{"crop_scale_min": 1, "translate": 0.06, "encoder_arch": "vgg", "encoder_downsampling": "stride", "residual_init": "none", "orthogonalizer": "polar_express", "adamw_lr_other_params": 0.001, "epochs": 10.5}
Rows from block 15 of the encoder of a small segmentation model, named by matrix and row number. Each number is 500 + 25 x the weight over its row's rms, rounded and kept within 0 to 999. All counts start at 0. Numbers have three digits each. After the name is the row's rms in percent of the matrix's.
After each channel's rows are labels from the 100 images, of 14976, where the channel reaches its highest value: "top examples" is what is common among them. Only what is clearly more common there than usual is listed. The data: flat shapes of many kinds, plain or patterned, on busy backdrops.
# conv: 3x3 conv (encoder.blocks.15.conv.weight, 240x240x3x3, each kernel summed), inputs 192-239

conv.231 094:519497512486537490492451505508515506504495492461500481500487496448492464528464410495450464499472497492495484454459482465514505528487482499526485
top examples: ring; count: one; largest shape: ring; largest shape: frame

conv.17 098:526493527495515502484499457509540512499512500479500518499559541479491472527495472534486550499478505503481514539481455465487501489568495499524490
top examples: hexagon; largest shape: hexagon

conv.203 145:481574466521560507463515518535514474572502467523501539499501517520495423545495480503481502498476501504529503485460478506468521517505520500512513
top examples: square; largest shape: square; count: one

conv.198 088:486500527517508496478512462481490497506478462497500503499463486513547512505513567550517492499555497495472474482497528515484500460477508500495473
top examples: frame

conv.135 124:517473524492540483529450490493431519487512536440500519501543523496521582546503437472518467501568499503487467498483496468561496494537488499456490
top examples: ring; largest shape: ring; count: one; largest shape: frame

conv.84 070:507501449505507485509485447505543488515478519429500537500466487463483452506502463506491484500450501480514526525507464504517503549471501500517487
top examples: arrow

conv.221 088:515493515514506526524492496510545483503488560525500550499474514513462469491469448512500474498528496479511490523497521472485500558478499500516508
top examples: flower

conv.235 075:481506484466526492473480492480517468504508504558500481499530480557503491506603512536526521499513499498519463535465503567458505529517492499481525
top examples: flower

conv.111 070:506490470529513498449490497533555525510506582539500503500481510499493531479550523541478503501400498495494531510493529468507501490495503500507525
top examples: ring

conv.194 099:499475505512492474489478464483424460491490514473500518499497499484517522515475517483530457498467499497490468493487467455533496473520483498508486
top examples: count: one; ring; largest shape: ring; largest shape: frame

conv.91 123:537508523482499528484516490513503496496507489453500480501534505516488537515447498542487530500468504506457504480543488470550496495524501498470514
top examples: count: one; ring; largest shape: ring; largest shape: circle

conv.239 107:526499528493522476453508528493529491496493508485500477498496488504524569519477431422487502497479501520424529494533477471511502486514496499509488
top examples: count: one; ring; largest shape: ring; largest shape: circle

conv.118 075:501490500492505479475505521490521471499491529508500507499485492486539553510486494461506488499494500517495488535508578469506498519486500499524544
top examples: flower

conv.146 122:482498510494499492523480518498503534484503726478500485498513482521479536493463465445480506497514500524471486498483471505481502455514487501511498
top examples: flower; largest shape: flower; count: one

conv.40 142:504581508510527538497541500473486464565506499538501545500509542486538447573504532554490543500495497491554481505464489493476525504516503500499529
top examples: square; largest shape: square; count: one

conv.230 100:515504515496527480470498520550543502512489547495500447501519501476521498515492467482483487500468502468472518510516479477483506442541503501502470
top examples: circle; count: one; largest shape: circle

conv.130 077:504488520541514492499497498494489500498509496472500472500520545485538563513491521467467509500529502486435525515475494489496499419519500500519548
top examples: gear; circle

conv.191 089:513493524488486530520496525524491502502551465501500476500546507546483526460488473469509502500466502545475492466495503534541500530508494502547540
top examples: hexagon; largest shape: hexagon

conv.43 103:534483475478482500515482471470485463483486633536500472501490497517466449447519565505474547501454504469481504507503489459482494522489501499466503
top examples: count: two; hexagon; largest shape: hexagon

conv.229 128:532512491522526451468536522492514513530474512516500462500494486494534536525480516487501498500420502486438528508535496498507503443502522500474470
top examples: circle; largest shape: circle; hexagon; largest shape: hexagon

conv.101 063:529490511565500515458509526506506546505494489532500505501465493494504510509497438474511474501528500548447481433518514532503500491483501499488487
top examples: gear

conv.10 109:507548519534563550491497531510555536529491519461500470501500500492491493531510470522471519501541499475573488480481494509502506571497514501497523
top examples: square; count: one; largest shape: square

conv.39 133:561492483460489503459516468527502473510500498559500539501516482480473468515551574519507514501466500479480460504523502459529502510506513501487499
top examples: count: one; square; largest shape: square; largest shape: triangle

conv.71 100:519514522508510489481505422519488492501495488378500478500463468509498541526512440512509496499406499485523511487517512535508500546481506501487528
top examples: triangle

conv.36 077:499487563577527514531511484535540523491495494520500517500507561484524515491483473431505505500493501497457531519496553511496497456504498501538459
top examples: frame; arrow

conv.165 078:488512463437497509486482479529501514506487517502500496500472456586493515487513543529486503500462500529528535468455484545461504517490487501515493
top examples: triangle

conv.217 084:506506543468486501518512550464481485508503510445499468499530527535470540496497566499502500499468502570428521505495487519487501487521503499514501
top examples: hexagon; largest shape: hexagon

conv.85 098:503502498498511525511504482515519541494488531557500501500455512515521474510473533448486510500490500555458500526493489496491498435493491500510513
top examples: gear; cross; largest shape: gear

conv.119 115:541523474445500498493530453500478500521472496451500477501486456504495476521497409488480492501541501492459499424516478452532501521482497501494478
top examples: ring; largest shape: ring

conv.109 067:501496494449497441492510526475508493488504488531500500498499461530483541507562564491515524498533499495521533557488535512498505481497504500504538
top examples: flower; drop

conv.41 071:493506477508476547528489502501591468494499433495500515501519543436484510480548537518457539501440505477510526600499519467489498540506500500560508
top examples: arrow

conv.20 095:493500532521526525521487493499504505480488534480499516501494499501550462460456469463501519502482503510535474435497525508506502513491496499498521
top examples: ring; largest shape: ring

conv.210 090:508493474514514524515497504539557527486502452590500522498464510524534439518531486447476544498497496498469551527481511527499497492486491500525530
top examples: cross; pentagon; largest shape: pentagon

conv.164 081:482505486486473471497486501483486523498507605525500495500519492510425519467424500470492474501531498477527467476502471448500503413511488498520466
top examples: flower

conv.42 076:491497487528500523534474461535581473499488483504500519500475526465509485471516519490473530500412501509414546513498488492506499519465499500505498
top examples: circle

conv.178 115:507535521504511523492528521536518510536508452486501563500508515491513449545516517503518490501484504473557456483510501443506517483494503504513514
top examples: square; largest shape: square; count: one; largest shape: hexagon

conv.170 112:488476495524486504494488506542483487468528459505500517499613555485513522507493478491503530498483497487465504504497483480511498475534504502506517
top examples: hexagon; largest shape: hexagon; count: one

conv.234 120:512503528516502503485493584477549551506507546518500488499539521522521598501469535489507526498455501532438537550500498509521502487527501501517517
top examples: hexagon; largest shape: hexagon; count: one

conv.166 078:473502504506486510515488523451445504497485517466500477499465522472533545490485548532542451499481496503393542530501485510488503483483489500464467
top examples: ellipse

conv.179 101:511516481493507486524488500485501498505502488450500476499535529492495428486501498479481481499476507462471518444489502474497500474504496501500494
top examples: largest shape: circle

conv.68 105:487517486492520506533504451500512480512457490528500534501452489484483430554527519513536523501522501507523478510490468516466506500487494499503516
top examples: pentagon; largest shape: pentagon

conv.169 074:489479508502485481455484489542492494495480476474500493501507493513466519495500563512468515501479502522482446475494454504486500482498495500499480
top examples: count: five; circle

conv.215 101:511499457512495500462505452526508518510471518424500486500454469484508509487490488536500468500434502514541522485515480511496501546485519497496511
top examples: crescent

conv.95 119:498494529512514512512486493530490521497509468475500473501539488460499526590494478548507471502456503507494498440498479464521500512535500498483514
top examples: frame; count: one; largest shape: frame; largest shape: ring

conv.180 115:524499507481468532510517528487499529489538455552499496499620495482503416457499532456493501500522502512466471530512504490563499556563503501479506
top examples: hexagon; largest shape: hexagon; count: one; count: two

conv.156 064:520521528512502491538516583521570555514473503542500492499439522500507489518486509485509512500596501486486479491509508523504503489453533497503491
top examples: gear

conv.153 071:523504496436467506528531528473468472489492467531500526498454494503526524456546576471590519498492502502518510554508490550500499481486504499478455
top examples: gear

conv.49 142:548519443481532474461537470480523458517522553498500469501534452488486454521495517529506440502519503463526471492512479489517504504526505499562467
top examples: triangle

conv.159 128:492471476513544476456460470469501506500498546480500501500528488498509461602534432458523490500510502497495513510479507478542497489518497499492487
top examples: frame; largest shape: frame; count: one; largest shape: ring

conv.207 134:500499487480496475459528525496501492493484671467499493500494482541480505463502465499492505500477498521508493498507441493495499508499485500478475
top examples: star; largest shape: star; flower; largest shape: flower

conv.18 066:509495529474487516495492510497443466502497454455500506500487516544531488504484502551542528500416501479471514523492426513495502531485507502516509
top examples: crescent; count: three

conv.15 073:480513471509512556502499482496479494500501482506500442501494503478495487502473468507502493501500501507540545488485552553494499483519494500488511
top examples: tee; frame

conv.34 106:528487515483474515489493497469546505480473551430499471500438475530502527472466527531477560498474500530487526523534458489548495514467516499485488
top examples: circle; largest shape: circle; count: one

conv.197 077:497475536502513526549489562497553552499507474528499462500508523477482567509500501460510543499468501532486533552501497564510501523513498501541513
top examples: circle; largest shape: circle

conv.1 081:485510515501482494491530509483513503505513507538499504500503523538492597474494538525469534500471500487474546498508497475518500567500503501536514
top examples: circle

conv.144 129:530509495472523514544480480507436479500510512446499452501539490492491528554500484457523509502493502491486467457469465532530503518538486500487448
top examples: count: one; ring; largest shape: ring; largest shape: frame

conv.105 079:503506495483488517475497556542526484504522517506500513500514514502469485467522543526505495500499501566461487521501458544505500521504481501523526
top examples: frame

conv.218 130:471487512534519487471491501499486529479505658482500489499497495514509497497471447449493491498555495495524507488497505498497497485487483499479525
top examples: star; largest shape: star; count: one; largest shape: flower

conv.155 087:531481533541496537533507498496471500472493511439500538499523496525444480521475446462519480498526496497496515484529451519524500511508508500517485
top examples: ring; largest shape: ring; frame

conv.226 072:493514548502488530588497538457504527495482476510500519500454534532502523497505574490543533500543501462455510554505547552485502535477502500524489
top examples: cross; hexagon

conv.128 131:464508488529513519441488457522504498517479537462500526501463547528504401564494505553482514501540497530551475456463504488475505525477499500503516
top examples: count: one; square; largest shape: square; largest shape: pentagon

conv.54 084:473507510488520450468506543475500481497472485466501502498522513489476532493442471463527483498503500533519478533497499551489502439524497500466515
top examples: pentagon; largest shape: pentagon; count: one; largest shape: hexagon

conv.56 128:529507469457531498474538441489523446529518554486500481501522471498492439514491515545507467502486500472511476487515478500505506506522520500563435
top examples: square; largest shape: square; count: one

conv.2 089:491506528535501497557514526470505540509499474538500482500473509446549542511514542462508471500509500481447487526508524471494506471476495500459489
top examples: gear

conv.107 103:505496518524483499478501557463483497501496504516500521500499531493549577506506527478502474500470500504489490525504549515500496479500511500504511
top examples: flower

conv.11 158:510494504508455454477501508476504501498570514551498513499622534527543480503496512492494538500528501515475547549477485495573499483563491503531527
top examples: hexagon; largest shape: hexagon; count: one; count: two

conv.76 073:512496521521473486573480590456548511501503512470500504500478476485546534467510536501532459500466501513437508537516471486498497512485491497494507
top examples: drop